Weights of a small image-text matching model: 145000 training examples.
Rows from block 4 of the fusion encoder of a small image-text matching model, named by matrix and row number. Rows with one number belong to one neuron. Each number is 200 + 30 x the weight over its row's rms, rounded and kept within 0 to 999. All counts start at 0.
Before each neuron's rows are labels from the 100 texts, of 14976, where the neuron reaches its highest value: "fires on" is the input token at the peak. Only what is clearly more common there than usual is listed. The data: views of escape-time and Newton fractals. In brackets: how many of the 100, against the usual share in percent.
# fc1: MLP up (fusion_encoder.blocks.4.mlp.fc1.weight, 2304x384), inputs 192-287
# fc2: MLP down (fusion_encoder.blocks.4.mlp.fc2.weight, 384x2304, transposed), outputs 192-287

fires on: "set" (17 vs 7); "five" (16 vs 1.6); "roots" (9 vs 3)
fc1.641,206,189,175,217,198,166,185,206,172,214,177,138,196,209,234,182,201,179,225,203,231,157,169,203,209,194,163,219,145,148,164,129,182,154,206,161,166,194,167,224,184,225,263,283,198,161,220,199,185,208,209,189,201,136,212,197,182,227,141,219,189,194,196,205,178,184,141,227,243,166,197,221,223,152,159,126,186,235,225,197,214,182,197,227,177,188,257,277,207,177,237,226,181,228,211,201
fc2.641,209,212,208,157,229,186,164,172,198,158,238,198,178,236,197,208,199,233,222,232,240,201,201,159,224,237,242,187,237,180,217,211,211,215,222,214,125,177,217,205,179,198,211,199,194,190,174,216,206,184,223,179,184,252,233,194,188,187,236,188,201,212,203,150,193,167,282,217,208,181,210,209,217,230,222,146,193,164,198,259,170,155,162,163,215,241,198,214,248,226,218,213,232,243,259,229

fires on: "," (57 vs 12.6); "<end>" (38 vs 12.6)
fc1.322,165,216,205,178,154,181,258,213,167,156,169,226,168,215,220,195,198,215,190,232,136,180,148,156,191,196,190,185,222,189,227,219,174,225,215,130,168,241,231,208,219,172,189,183,192,203,208,238,247,229,236,250,236,141,223,195,184,178,200,229,214,229,218,218,248,202,234,178,159,207,203,171,162,186,200,273,222,198,210,221,128,192,158,159,295,202,210,256,226,221,197,199,230,186,264,180
fc2.322,204,182,191,196,227,223,202,274,261,254,197,177,190,200,211,171,167,227,152,215,204,229,191,198,205,152,205,224,176,172,212,202,201,177,226,197,227,190,235,159,194,160,240,181,215,203,203,158,196,182,167,151,181,249,218,141,181,211,208,141,216,192,170,171,188,219,174,220,178,201,193,250,188,176,156,200,203,211,208,198,199,219,200,137,195,167,122,161,183,201,241,140,218,178,209,241

fires on: "<end>" (32 vs 12.6); "ship" (14 vs 1.1)
fc1.251,212,199,231,173,181,229,218,171,159,201,261,178,164,239,224,174,196,143,265,199,205,171,221,208,181,217,172,166,182,225,238,169,201,160,183,258,227,159,176,195,235,246,169,236,134,191,216,177,189,200,229,259,174,171,216,237,191,243,183,171,202,214,138,183,232,220,195,153,197,170,179,200,204,167,209,127,193,187,190,190,190,253,216,157,214,152,242,190,214,190,130,212,185,196,223,198
fc2.251,198,216,191,219,253,218,143,211,239,141,178,177,273,170,216,221,203,180,199,220,203,198,175,149,219,199,237,208,211,146,171,196,221,222,236,207,240,166,211,192,197,219,205,234,184,192,175,247,217,207,147,218,199,186,147,200,172,181,251,217,196,133,183,251,232,227,171,195,186,204,166,237,192,240,122,158,205,202,257,193,176,151,184,251,189,230,233,242,155,183,186,212,223,221,173,227

fires on: "<end>" (27 vs 12.6); "tricorn" (25 vs 1.4); "burning" (15 vs 1.1); "cubic" (15 vs 1.4)
fc1.565,221,132,236,175,200,174,195,179,229,177,239,220,189,181,167,209,175,187,192,235,201,222,180,209,191,206,191,270,167,221,190,219,195,194,218,179,238,163,215,225,184,149,163,179,237,194,137,200,221,208,202,148,258,187,182,184,212,252,199,213,199,224,197,252,196,184,155,248,180,289,180,217,159,203,208,225,224,213,178,179,187,133,255,174,202,221,241,170,183,191,170,212,246,173,196,209
fc2.565,168,211,192,218,205,189,218,199,230,221,187,170,187,195,179,238,204,171,243,169,196,201,184,220,224,187,190,121,194,227,183,170,261,174,178,268,210,199,199,195,213,245,203,216,176,194,201,248,184,200,206,180,161,213,215,203,183,226,177,206,156,194,223,190,181,185,186,192,177,195,213,212,205,190,213,180,156,195,156,218,211,232,177,204,181,177,171,201,220,169,205,202,169,184,161,149

fires on: "of" (84 vs 3); "basins" (9 vs 3)
fc1.545,210,236,171,188,247,214,131,201,203,247,184,225,181,209,160,176,204,180,239,173,197,261,204,191,139,207,128,162,226,198,228,187,156,212,172,219,232,165,114,239,214,191,183,230,190,179,190,215,185,199,194,227,198,154,142,250,262,265,152,197,239,242,181,198,169,237,164,210,183,210,191,188,200,219,204,218,231,222,180,221,179,144,212,192,211,227,186,201,178,173,258,180,166,185,220,225
fc2.545,243,181,190,199,216,179,207,201,195,184,245,232,207,171,232,160,157,193,179,281,215,183,187,196,279,231,197,146,199,189,245,235,168,162,180,198,207,176,237,188,207,228,176,221,145,185,191,213,196,213,184,191,230,202,212,186,198,193,252,163,182,226,244,220,237,165,273,191,219,195,235,190,212,192,178,200,177,219,220,167,191,230,226,195,243,146,205,252,155,234,185,202,243,216,185,226

fires on: "of" (82 vs 3)
fc1.308,176,227,172,196,188,169,139,220,195,168,184,203,265,151,172,223,143,216,172,227,204,189,240,209,191,137,193,196,222,169,203,218,193,185,181,178,170,224,233,209,197,206,252,157,245,201,219,213,148,240,161,215,168,197,192,202,184,199,207,248,151,191,166,164,232,156,135,185,229,153,187,174,239,187,212,202,182,216,170,201,228,194,164,232,223,222,168,203,161,179,224,180,290,257,151,208
fc2.308,243,184,188,169,198,185,210,117,162,185,169,201,146,233,179,195,202,195,178,147,240,223,221,223,192,204,197,191,156,225,230,203,212,194,225,177,208,155,213,151,187,188,205,223,179,225,191,232,232,195,194,225,183,238,172,208,175,199,196,188,216,239,221,239,224,227,208,204,164,248,176,238,159,257,225,225,246,199,172,213,164,216,226,194,215,185,270,236,194,211,239,179,192,128,198,182

fires on: "," (49 vs 12.6); "warm" (9 vs 1.8)
fc1.520,219,235,209,189,188,160,181,190,167,218,200,165,209,138,224,177,145,207,187,216,184,229,172,209,251,197,178,198,189,187,194,165,267,183,205,222,202,182,198,219,236,165,187,238,271,218,209,175,157,176,226,230,239,184,180,212,185,201,149,182,226,189,207,233,219,212,204,187,171,219,205,205,204,144,237,109,228,161,192,163,189,188,202,185,187,235,182,171,238,187,175,247,256,225,223,196
fc2.520,175,227,192,228,205,187,200,194,242,186,231,278,194,179,227,254,178,212,237,187,222,251,206,131,155,244,202,263,206,271,215,244,177,173,220,189,220,231,229,218,187,243,207,195,183,169,176,262,230,199,225,203,196,234,184,155,219,239,223,187,170,202,152,180,144,121,186,166,243,264,194,192,173,235,200,232,162,182,161,217,169,178,205,215,212,213,165,174,220,194,236,223,210,201,225,145

fires on: "of" (84 vs 3); "burning" (8 vs 1.1)
fc1.378,206,181,221,250,170,191,192,210,197,154,216,241,202,209,133,228,219,172,187,227,187,215,176,249,198,172,173,201,213,182,161,200,249,221,203,189,218,226,267,211,204,194,273,180,194,223,197,179,250,222,237,183,219,172,203,190,239,234,182,214,227,167,233,251,226,237,200,206,207,213,190,217,213,208,216,240,230,232,179,238,164,182,226,168,186,209,191,197,184,235,128,197,176,205,200,180
fc2.378,212,174,240,216,229,146,158,189,196,251,148,215,177,232,217,212,205,225,192,248,197,155,262,224,220,229,210,204,157,255,195,224,193,196,188,224,207,212,167,221,201,214,232,228,210,186,199,195,164,160,197,200,249,223,207,217,190,156,200,179,218,172,208,213,128,143,194,215,251,190,229,262,199,201,159,179,188,181,191,177,211,217,212,204,154,236,229,177,228,199,254,204,188,208,255,208

fires on: "exponential" (63 vs 0.2); "of" (17 vs 3); "sine" (8 vs 1.3)
fc1.168,200,169,187,182,198,210,227,182,209,191,244,230,212,201,207,240,209,208,203,256,215,218,210,175,217,207,206,130,246,232,192,202,184,192,187,204,127,204,193,225,225,179,198,217,191,253,187,197,220,249,213,182,225,158,187,251,146,212,195,221,240,126,184,163,161,177,237,206,183,208,206,240,279,173,227,199,208,203,166,238,163,194,218,222,187,210,177,220,167,179,227,186,190,227,223,196
fc2.168,167,204,221,194,189,218,164,237,212,221,159,186,218,148,216,166,173,207,252,164,180,240,211,237,202,152,184,258,211,190,188,190,236,234,243,272,225,189,205,173,198,270,204,221,225,165,150,221,180,155,199,235,194,210,188,169,222,117,185,169,220,239,205,217,235,263,182,189,203,205,192,157,83,175,120,222,220,188,236,179,218,128,183,165,274,127,211,171,208,142,176,234,204,176,186,179

fires on: "set" (51 vs 7); "julia" (34 vs 5.5); "ship" (8 vs 1.1)
fc1.294,218,245,148,182,210,101,168,192,249,205,205,219,198,198,172,209,202,245,163,183,174,165,162,170,174,216,129,209,141,187,195,178,208,153,180,239,231,197,173,246,247,178,206,227,196,226,247,219,170,271,230,240,230,273,223,201,192,190,201,181,188,201,190,214,265,213,156,237,91,191,175,190,237,155,151,215,150,160,225,162,279,137,192,205,186,201,202,253,174,198,218,244,224,232,200,178
fc2.294,177,168,249,166,210,193,202,185,161,182,178,144,201,161,218,238,209,171,243,189,196,219,251,214,254,182,236,208,230,232,165,245,152,262,160,191,211,277,227,165,235,178,190,196,202,185,195,208,246,191,208,206,265,207,219,189,192,148,201,183,250,190,221,247,183,218,223,226,239,196,161,218,238,240,182,168,191,228,211,193,147,197,228,182,257,243,202,157,267,205,201,240,217,178,195,259

fires on: "newton" (93 vs 3)
fc1.671,208,216,169,201,238,202,156,216,230,241,202,214,201,221,238,185,260,181,215,218,210,234,147,235,213,258,205,169,195,145,204,164,155,170,152,256,141,226,202,155,191,126,191,157,264,203,209,161,246,180,176,198,222,193,197,163,190,173,236,232,152,205,198,197,153,212,286,177,213,198,251,193,174,201,200,177,169,195,225,180,169,201,209,126,182,170,150,211,227,155,207,178,196,260,208,122
fc2.671,179,221,153,206,148,163,288,170,220,160,222,202,221,183,172,212,168,193,251,199,199,152,217,159,247,156,199,191,244,255,200,219,187,231,245,174,259,159,188,208,183,228,188,206,218,230,190,215,145,243,196,169,186,215,222,224,199,232,155,189,209,240,193,198,261,213,124,208,202,236,127,204,205,183,173,206,217,194,178,215,176,216,252,244,250,212,186,174,152,230,211,167,194,197,199,236

fires on: "newton" (26 vs 3); "," (26 vs 12.6)
fc1.433,246,254,194,173,239,194,199,200,222,203,233,236,177,225,201,165,175,199,245,212,234,169,247,209,217,238,185,142,241,231,291,187,158,174,239,197,227,181,179,213,99,188,237,227,170,225,204,143,263,188,198,231,232,234,173,160,247,154,215,192,177,197,163,185,255,224,210,241,216,161,152,200,233,179,256,216,156,226,150,195,219,202,174,155,199,259,191,216,249,183,231,176,178,191,223,177
fc2.433,215,182,145,189,188,283,175,208,172,202,175,207,251,238,254,191,210,258,187,175,206,195,175,235,214,247,246,222,135,188,209,222,255,165,180,171,171,189,156,202,183,215,171,179,232,149,136,179,229,174,233,165,132,185,170,172,171,275,241,141,227,199,199,259,206,173,192,217,245,218,191,218,234,221,158,235,261,199,228,194,196,241,227,216,235,185,149,264,213,183,163,163,234,184,214,182

fires on: "set" (30 vs 7); "sine" (23 vs 1.3); "julia" (21 vs 5.5)
fc1.539,218,173,219,247,235,183,208,267,207,253,180,182,203,211,223,206,164,217,234,139,218,188,194,197,197,187,252,221,175,137,227,223,207,122,144,176,215,211,211,209,205,214,177,164,288,182,189,169,167,191,176,179,217,218,243,190,201,231,190,196,230,251,177,193,192,210,251,248,217,196,176,232,211,203,217,238,201,193,172,200,201,213,181,195,184,186,193,251,186,138,213,177,212,272,144,229
fc2.539,159,205,214,183,148,222,173,146,207,166,197,181,200,189,198,184,175,163,166,236,182,274,168,166,184,205,175,141,216,234,184,173,196,238,177,185,240,183,196,230,224,155,188,200,205,161,197,270,231,211,186,212,179,196,192,152,271,159,176,185,187,206,213,238,187,231,153,224,186,191,258,157,187,236,167,199,199,167,235,239,221,209,192,157,190,211,254,136,230,222,122,271,236,163,240,246

fires on: "exponential" (33 vs 0.2); "sine" (32 vs 1.3); "quartic" (23 vs 1.4); "tricorn" (8 vs 1.4)
fc1.551,258,143,186,201,193,224,190,215,145,149,190,193,194,199,188,254,206,249,196,149,229,189,196,205,243,261,238,218,216,181,200,192,244,144,194,175,206,153,208,167,222,186,209,225,183,211,211,199,242,172,216,207,122,154,165,226,228,225,251,157,153,169,213,199,212,205,220,208,169,217,212,195,215,234,204,223,203,157,191,204,172,207,185,178,173,206,226,226,242,177,121,193,187,180,243,213
fc2.551,159,242,188,202,179,101,195,246,131,204,228,184,154,145,185,157,179,204,207,198,200,224,173,228,256,177,198,218,205,184,230,145,206,176,212,240,180,218,220,184,202,227,178,203,216,211,236,156,245,246,154,163,209,190,194,201,185,175,210,214,180,229,209,190,192,190,195,214,211,187,184,192,232,231,214,189,165,205,182,231,266,182,183,191,178,182,188,202,189,185,193,167,218,204,179,224

fires on: "of" (44 vs 3); "pastel" (31 vs 1.8); "ship" (8 vs 1.1)
fc1.262,172,214,252,190,183,183,152,199,216,210,183,215,212,221,202,223,216,229,176,152,205,193,208,148,201,224,191,177,225,186,181,215,182,239,257,152,186,193,206,201,216,196,193,193,254,133,239,249,223,227,174,251,232,179,182,198,306,185,189,194,192,183,220,172,231,183,163,216,179,198,186,221,195,239,223,198,172,169,188,220,205,214,194,237,184,196,267,147,186,200,184,190,179,187,210,179
fc2.262,189,179,157,261,262,163,219,208,200,235,185,177,240,164,184,183,189,217,143,214,142,188,225,252,190,169,197,211,195,205,194,275,154,207,148,216,188,212,194,233,246,198,249,210,172,273,173,208,174,188,194,198,221,198,180,206,145,143,141,243,185,214,207,166,202,237,208,217,229,202,197,176,187,255,159,177,241,206,215,173,157,154,228,184,201,215,188,186,172,197,162,185,183,203,185,191

fires on: "burning" (56 vs 1.1); "cool" (15 vs 1.8); "tricorn" (14 vs 1.4); "of" (11 vs 3)
fc1.245,201,225,173,223,173,196,226,208,225,166,185,197,210,252,273,222,223,202,176,185,189,224,183,188,195,178,234,231,208,188,172,165,243,177,175,240,188,186,189,203,245,208,182,186,220,186,170,205,258,250,207,189,209,197,186,194,193,195,211,227,203,168,201,184,178,196,207,153,173,238,197,194,224,174,245,197,154,181,188,196,154,247,183,260,240,188,287,207,167,229,174,167,189,191,240,216
fc2.245,235,215,173,212,194,224,221,233,168,206,130,253,184,163,194,267,171,271,198,207,214,200,240,248,117,216,220,184,203,188,206,223,215,212,211,136,180,210,192,233,178,191,252,203,182,189,244,196,215,184,245,191,231,239,182,214,223,174,213,220,220,204,184,218,194,176,206,234,194,184,245,210,237,220,204,165,173,178,171,140,189,157,221,165,157,160,193,135,222,197,201,235,181,227,172,204

fires on: "newton" (91 vs 3)
fc1.446,175,209,185,193,184,221,231,208,187,209,190,166,229,183,239,198,188,245,147,256,195,225,192,165,236,157,203,221,166,168,134,117,167,196,189,145,171,212,233,235,114,186,225,177,188,205,194,212,208,162,183,182,179,205,217,174,215,160,197,208,179,217,243,198,184,159,190,189,238,212,223,197,189,215,123,208,169,178,180,192,218,185,173,179,175,175,170,186,186,169,221,224,189,175,210,161
fc2.446,259,186,238,177,214,194,168,170,201,211,239,204,210,194,228,203,212,212,203,203,168,207,189,189,182,195,207,229,157,210,202,265,232,185,185,219,180,168,190,245,230,213,223,222,218,185,158,149,228,235,191,203,209,202,153,179,211,236,214,203,249,259,198,205,207,214,196,150,244,151,147,163,204,240,212,168,163,198,184,223,207,157,212,220,219,184,172,193,156,188,215,162,246,214,192,209

fires on: "newton" (99 vs 3)
fc1.275,219,239,166,164,176,176,216,196,222,217,207,164,229,232,199,243,212,244,193,170,153,165,216,147,149,244,233,208,257,227,275,247,179,235,209,137,158,207,190,219,200,215,178,208,232,206,180,234,178,186,170,229,231,171,188,229,240,226,207,211,215,219,205,196,276,193,178,153,189,196,214,186,216,220,201,173,152,265,205,196,182,193,215,186,171,213,226,198,130,201,214,221,205,163,212,152
fc2.275,195,212,177,217,256,164,211,154,166,235,153,192,207,245,172,187,200,255,233,253,160,201,198,185,233,214,242,157,207,229,125,215,168,205,204,193,144,223,209,218,186,159,220,212,209,252,201,105,269,236,261,198,194,173,204,177,160,230,236,222,186,194,191,242,189,200,207,265,200,174,170,198,240,224,224,164,228,185,166,211,229,171,185,227,179,213,186,189,205,123,168,219,236,221,218,177

fires on: "exponential" (15 vs 0.2); "of" (14 vs 3); "pastel" (13 vs 1.8)
fc1.704,171,225,226,190,228,213,223,214,221,173,229,189,169,193,223,164,242,249,228,170,196,177,190,223,177,162,202,202,181,257,203,184,142,193,186,200,168,184,197,222,196,151,235,217,248,192,192,243,172,219,241,233,227,236,211,189,190,204,169,213,261,213,271,202,218,161,195,199,178,166,184,201,197,172,194,201,131,211,167,154,202,180,192,194,153,192,164,237,234,240,204,200,175,168,223,219
fc2.704,183,173,218,208,164,187,203,205,173,200,177,210,171,192,269,232,225,170,173,200,210,202,244,197,193,197,253,147,120,194,207,115,228,186,207,184,202,205,199,176,165,262,178,181,207,173,227,208,216,197,177,162,175,198,260,163,183,176,212,232,237,188,124,190,123,197,252,202,245,182,216,201,203,227,261,169,207,204,182,209,224,252,212,181,167,231,251,152,195,194,238,187,270,215,234,217

fires on: "<end>" (75 vs 12.6)
fc1.173,238,180,206,164,266,252,214,211,212,203,209,216,179,170,217,173,180,165,247,175,188,161,188,185,200,212,201,192,179,172,202,174,225,219,221,335,168,190,208,144,203,205,157,222,165,221,179,150,191,204,151,191,184,208,157,224,227,240,228,193,159,227,194,236,216,245,212,223,256,201,250,197,188,147,165,198,188,169,213,228,195,222,164,220,230,167,193,194,208,230,230,174,191,166,176,215
fc2.173,169,214,245,245,151,158,185,179,188,180,200,152,188,192,174,204,202,268,174,220,216,165,185,133,184,230,205,240,249,263,197,136,241,224,214,151,176,152,160,191,221,210,197,200,186,200,200,244,222,180,183,196,204,220,211,204,196,143,209,222,273,122,180,179,187,161,149,206,159,135,183,205,252,248,208,197,199,217,203,175,227,171,200,152,189,173,213,183,199,161,215,268,241,213,257,185

fires on: "set" (32 vs 7); "quartic" (16 vs 1.4); "cubic" (12 vs 1.4); "five" (12 vs 1.6)
fc1.136,187,170,262,168,181,175,184,199,215,239,255,186,218,239,193,242,186,180,213,250,123,177,196,188,137,267,230,224,224,227,189,166,198,230,174,193,234,180,246,181,227,220,144,213,231,224,234,153,227,154,235,182,250,201,200,211,153,197,185,235,169,203,184,209,224,179,216,177,249,217,205,221,147,196,234,251,156,202,248,211,144,225,223,234,235,214,248,181,193,204,234,188,253,202,139,215
fc2.136,224,214,154,210,206,233,179,182,161,186,180,211,169,149,199,208,202,200,228,158,208,124,192,245,211,149,204,194,157,208,170,199,216,210,195,192,191,178,176,184,211,159,224,233,171,198,160,235,259,228,193,225,199,201,209,226,232,175,199,186,230,187,218,178,233,204,189,163,139,190,187,210,198,196,196,146,201,199,192,180,198,162,214,147,151,198,166,226,192,191,190,183,189,197,224,239

fires on: "<end>" (52 vs 12.6); "basins" (14 vs 3); "dark" (7 vs 1.8)
fc1.442,189,203,195,175,189,246,186,237,189,243,191,173,207,213,254,171,204,154,129,186,122,208,195,202,174,208,245,207,133,206,197,190,203,179,170,223,169,177,171,177,229,207,189,164,192,201,173,219,269,188,180,192,148,185,214,170,249,218,196,171,222,182,196,196,203,220,183,214,229,194,183,190,184,247,188,231,216,178,255,201,154,254,222,187,157,225,213,211,184,210,201,221,199,112,199,246
fc2.442,237,204,270,185,188,213,163,190,184,192,193,205,186,207,177,218,250,208,155,194,202,191,232,202,216,198,201,190,188,229,235,175,134,209,235,210,155,233,215,213,260,217,98,193,191,201,204,170,179,216,242,164,203,247,213,223,195,193,217,174,186,241,174,185,199,167,243,213,224,201,167,264,204,158,215,147,223,204,191,184,190,183,176,168,189,195,221,186,219,148,253,197,118,220,220,173

fires on: "newton" (98 vs 3)
fc1.398,228,218,193,81,214,222,168,209,236,207,251,128,197,139,203,240,156,197,183,206,177,221,208,158,222,207,205,229,198,206,203,126,195,250,247,197,210,204,218,184,219,117,228,163,168,257,193,142,181,211,233,215,158,207,220,200,207,211,198,220,198,190,225,188,259,187,233,203,213,161,219,214,198,176,167,171,212,193,177,268,206,192,198,178,157,174,165,207,219,141,188,170,224,196,260,244
fc2.398,195,188,194,226,154,146,192,221,188,138,207,228,182,220,187,226,191,213,229,186,202,206,205,263,215,237,198,189,115,201,177,254,278,217,240,201,198,217,186,229,149,229,215,215,201,148,240,208,225,183,236,192,201,203,220,229,150,159,141,149,207,205,249,196,229,257,240,195,241,237,159,213,221,205,200,198,209,203,161,175,219,213,173,221,228,243,263,197,208,186,236,221,229,163,206,182

fires on: "," (58 vs 12.6)
fc1.257,204,207,208,173,203,214,244,253,230,213,127,163,184,189,229,229,152,217,189,201,174,216,177,168,181,219,187,176,184,226,256,231,242,187,227,176,227,201,191,196,165,173,196,179,186,151,168,205,245,233,228,213,211,186,216,212,237,120,216,159,207,203,189,161,190,206,250,240,281,143,189,198,216,217,214,255,187,168,156,222,197,209,228,154,232,174,199,225,125,183,160,207,204,182,158,257
fc2.257,215,238,204,214,176,216,242,101,188,193,223,258,225,214,163,183,180,187,193,156,175,220,221,208,171,170,205,216,181,248,198,180,194,271,150,192,227,214,155,219,201,181,263,187,241,218,205,168,191,191,238,194,177,206,177,175,228,275,183,229,223,223,239,221,193,185,188,186,191,227,156,220,217,168,154,170,190,201,239,181,243,181,153,200,185,182,188,175,238,182,204,190,192,242,232,124

fires on: "newton" (82 vs 3); "of" (18 vs 3)
fc1.662,140,164,180,172,233,182,174,178,240,163,174,176,191,244,162,206,138,218,153,214,194,202,225,203,219,199,196,179,251,184,170,189,193,173,195,192,205,163,196,208,206,164,194,202,198,203,190,246,212,169,171,202,183,170,180,239,193,176,230,170,222,197,246,229,195,213,252,147,258,141,215,219,182,193,126,179,244,202,195,209,191,172,224,177,254,177,161,216,215,211,134,221,213,226,178,146
fc2.662,239,184,253,184,194,230,218,189,131,170,206,204,250,231,192,191,248,189,217,214,162,222,180,185,228,206,187,219,184,280,187,245,242,229,183,166,215,240,262,175,190,223,212,170,182,280,254,168,153,315,196,169,257,191,210,183,150,225,171,299,211,245,155,225,245,163,184,221,136,233,285,176,141,240,237,204,151,211,180,174,216,201,210,180,171,247,160,251,170,175,194,225,184,151,187,191

fires on: "set" (37 vs 7); "of" (17 vs 3)
fc1.220,139,231,192,182,180,168,207,224,172,199,230,165,205,212,133,180,192,189,165,233,237,286,146,171,234,198,183,212,295,208,180,190,239,250,152,241,138,183,232,206,180,223,218,196,223,279,233,204,280,214,196,185,189,206,212,165,197,190,199,205,218,212,190,169,257,173,205,229,222,195,172,208,163,203,170,206,205,210,166,198,155,184,201,176,171,169,252,216,170,202,169,121,248,208,162,213
fc2.220,215,180,180,176,224,192,185,165,241,168,201,201,184,193,196,268,186,169,216,180,214,213,174,178,157,243,196,223,192,237,229,180,217,219,197,287,191,215,203,236,250,157,259,233,230,171,178,185,209,151,200,203,174,175,203,214,178,202,211,225,171,185,140,149,198,219,228,207,140,197,190,195,193,227,186,209,212,203,189,165,207,252,224,222,238,152,156,195,187,233,227,230,186,202,194,211

fires on: "burning" (62 vs 1.1); "tricorn" (38 vs 1.4)
fc1.323,229,206,198,211,204,194,242,208,209,205,181,164,175,214,203,214,183,255,227,142,224,205,208,250,214,188,167,209,215,141,165,214,197,158,227,195,218,198,229,237,190,227,209,161,263,181,160,220,174,200,174,188,262,188,174,229,139,203,220,206,184,245,238,197,193,211,235,230,214,187,173,160,214,243,191,205,176,261,151,181,214,205,220,206,196,188,196,235,183,180,181,153,205,190,278,227
fc2.323,204,168,204,223,181,242,216,203,196,232,200,208,246,214,204,242,181,181,221,232,191,200,205,259,195,223,126,197,213,209,254,176,203,164,181,207,282,228,194,177,199,195,188,222,172,169,139,156,237,197,208,221,182,207,179,214,231,203,218,238,216,211,186,256,212,171,163,205,181,121,178,169,180,192,120,207,172,277,255,178,180,192,193,192,193,197,110,158,226,165,171,205,142,167,191,214

fires on: "," (43 vs 12.6); "newton" (28 vs 3); "vivid" (10 vs 1.8)
fc1.200,171,178,177,149,141,197,214,217,151,154,257,192,258,229,222,161,199,154,188,214,184,167,257,179,217,210,160,179,175,197,214,188,210,185,132,162,194,229,146,214,208,216,270,193,251,265,158,211,257,167,192,167,217,202,190,178,182,199,209,244,181,176,235,260,154,275,187,206,215,161,209,195,255,187,228,213,164,184,173,185,165,176,158,176,151,208,211,209,198,201,173,178,182,185,173,191
fc2.200,242,174,213,249,246,264,245,182,200,204,177,217,194,204,123,184,168,195,206,156,169,179,197,152,219,194,204,270,198,219,229,195,240,198,205,210,173,217,212,231,191,203,260,184,197,161,195,192,216,200,297,220,153,209,185,210,216,260,229,228,232,193,189,170,178,155,190,200,220,243,170,187,171,209,194,211,201,239,182,193,202,197,189,157,196,196,224,176,219,214,234,203,167,222,225,237

fires on: "<end>" (65 vs 12.6); "newton" (23 vs 3)
fc1.739,204,217,163,203,220,272,240,222,174,185,209,226,224,197,176,250,155,199,179,187,202,183,179,206,219,193,238,224,215,210,174,143,125,195,147,201,174,186,163,191,249,147,239,135,230,223,187,187,185,198,212,139,233,182,197,246,225,140,205,131,208,165,174,236,207,186,198,137,178,198,226,192,224,196,158,187,214,247,205,221,205,174,182,184,200,193,177,235,241,194,128,251,185,213,279,235
fc2.739,236,166,214,244,190,215,220,159,243,211,185,177,224,194,166,198,174,221,248,209,218,171,171,229,222,230,160,210,171,222,225,190,287,205,207,246,209,166,252,264,264,192,153,197,222,259,220,206,196,187,264,202,200,195,220,196,163,204,167,219,198,215,196,146,184,197,200,253,171,182,156,179,187,179,223,193,187,169,168,173,163,231,159,181,154,188,180,207,239,180,204,204,221,145,174,164

fires on: "," (81 vs 12.6)
fc1.372,230,219,175,171,193,235,147,211,222,251,225,179,174,184,206,159,216,203,187,230,219,190,179,244,263,151,176,184,198,202,200,208,247,148,147,220,222,237,220,183,203,190,188,240,194,114,168,224,266,222,196,224,187,173,231,193,239,203,170,185,197,223,236,183,158,165,161,225,176,177,208,170,165,179,216,174,190,174,188,182,200,207,206,229,236,221,169,172,229,221,230,202,150,180,241,203
fc2.372,181,195,255,138,168,165,191,224,213,167,237,212,182,184,270,229,215,251,195,170,171,225,225,216,191,155,260,224,172,187,253,144,178,237,222,145,188,187,203,184,290,191,177,192,223,203,215,221,192,218,194,196,232,254,229,208,176,186,228,221,188,220,188,204,212,224,208,214,233,261,182,221,202,247,134,195,233,195,193,239,219,211,238,220,237,180,221,150,233,210,202,235,203,177,198,217

fires on: "," (40 vs 12.6); "colours" (32 vs 12.6); "sine" (23 vs 1.3)
fc1.543,260,191,178,193,157,179,210,212,209,235,183,182,163,182,152,144,149,186,228,208,224,240,215,195,217,258,213,213,185,173,217,198,199,188,167,249,145,224,193,218,219,234,208,198,191,185,172,186,161,150,215,155,221,203,197,232,211,182,169,232,226,181,192,128,159,202,230,196,220,169,246,227,147,214,228,169,210,178,159,197,194,167,238,186,175,158,224,213,223,189,156,192,203,209,220,162
fc2.543,133,174,190,193,258,182,195,133,183,210,232,197,236,233,197,216,257,189,209,208,182,157,231,180,170,150,146,220,188,242,186,213,194,177,200,175,217,208,208,218,227,175,242,217,182,217,165,237,192,228,198,234,190,186,198,171,179,182,177,169,167,205,194,192,207,203,149,148,227,206,152,211,226,190,150,214,234,196,181,234,173,161,247,248,225,228,142,195,206,184,240,194,235,190,142,241

fires on: "<end>" (34 vs 12.6); "," (33 vs 12.6); "basins" (30 vs 3)
fc1.474,197,230,147,202,176,193,249,238,192,219,198,177,178,149,237,209,244,167,209,203,196,164,191,213,206,157,243,262,167,153,196,186,156,187,169,225,217,236,201,193,249,203,230,201,151,244,164,188,207,213,206,206,240,195,197,174,173,197,186,181,109,199,162,214,134,194,163,192,220,227,247,214,190,206,202,147,201,168,219,207,172,192,168,177,164,156,212,216,181,204,253,198,195,185,219,200
fc2.474,236,211,206,215,231,180,172,185,231,241,215,176,211,226,148,230,201,211,208,218,202,221,200,222,158,170,207,199,153,293,236,229,178,212,174,153,145,194,208,247,192,181,190,209,263,179,229,214,202,223,137,208,174,198,175,196,157,208,272,188,221,194,225,200,173,184,272,197,220,208,184,169,149,234,177,258,191,244,212,223,233,205,229,179,211,214,243,221,208,199,226,196,230,200,195,235

fires on: "exponential" (44 vs 0.2); "sine" (41 vs 1.3); "quartic" (9 vs 1.4)
fc1.316,196,187,214,187,189,208,227,158,224,246,236,172,212,146,207,253,188,181,185,182,206,164,196,162,182,211,203,195,163,212,222,190,238,188,176,186,125,177,224,228,221,172,209,128,168,211,194,195,217,221,192,214,158,190,245,198,171,138,193,177,160,214,284,187,160,156,156,267,258,191,247,245,177,198,226,228,213,223,172,210,203,213,230,174,243,222,166,178,236,198,263,166,213,238,141,182
fc2.316,224,215,175,198,193,219,160,228,193,199,195,188,148,215,185,186,203,236,214,203,206,249,165,237,186,157,252,218,225,219,188,265,182,239,223,154,174,229,182,196,206,174,163,213,228,215,213,198,170,172,203,180,164,223,166,211,242,210,202,176,234,204,189,182,233,206,254,149,147,193,199,233,204,222,207,202,227,155,222,217,222,182,217,191,171,194,221,222,190,210,199,226,211,119,199,249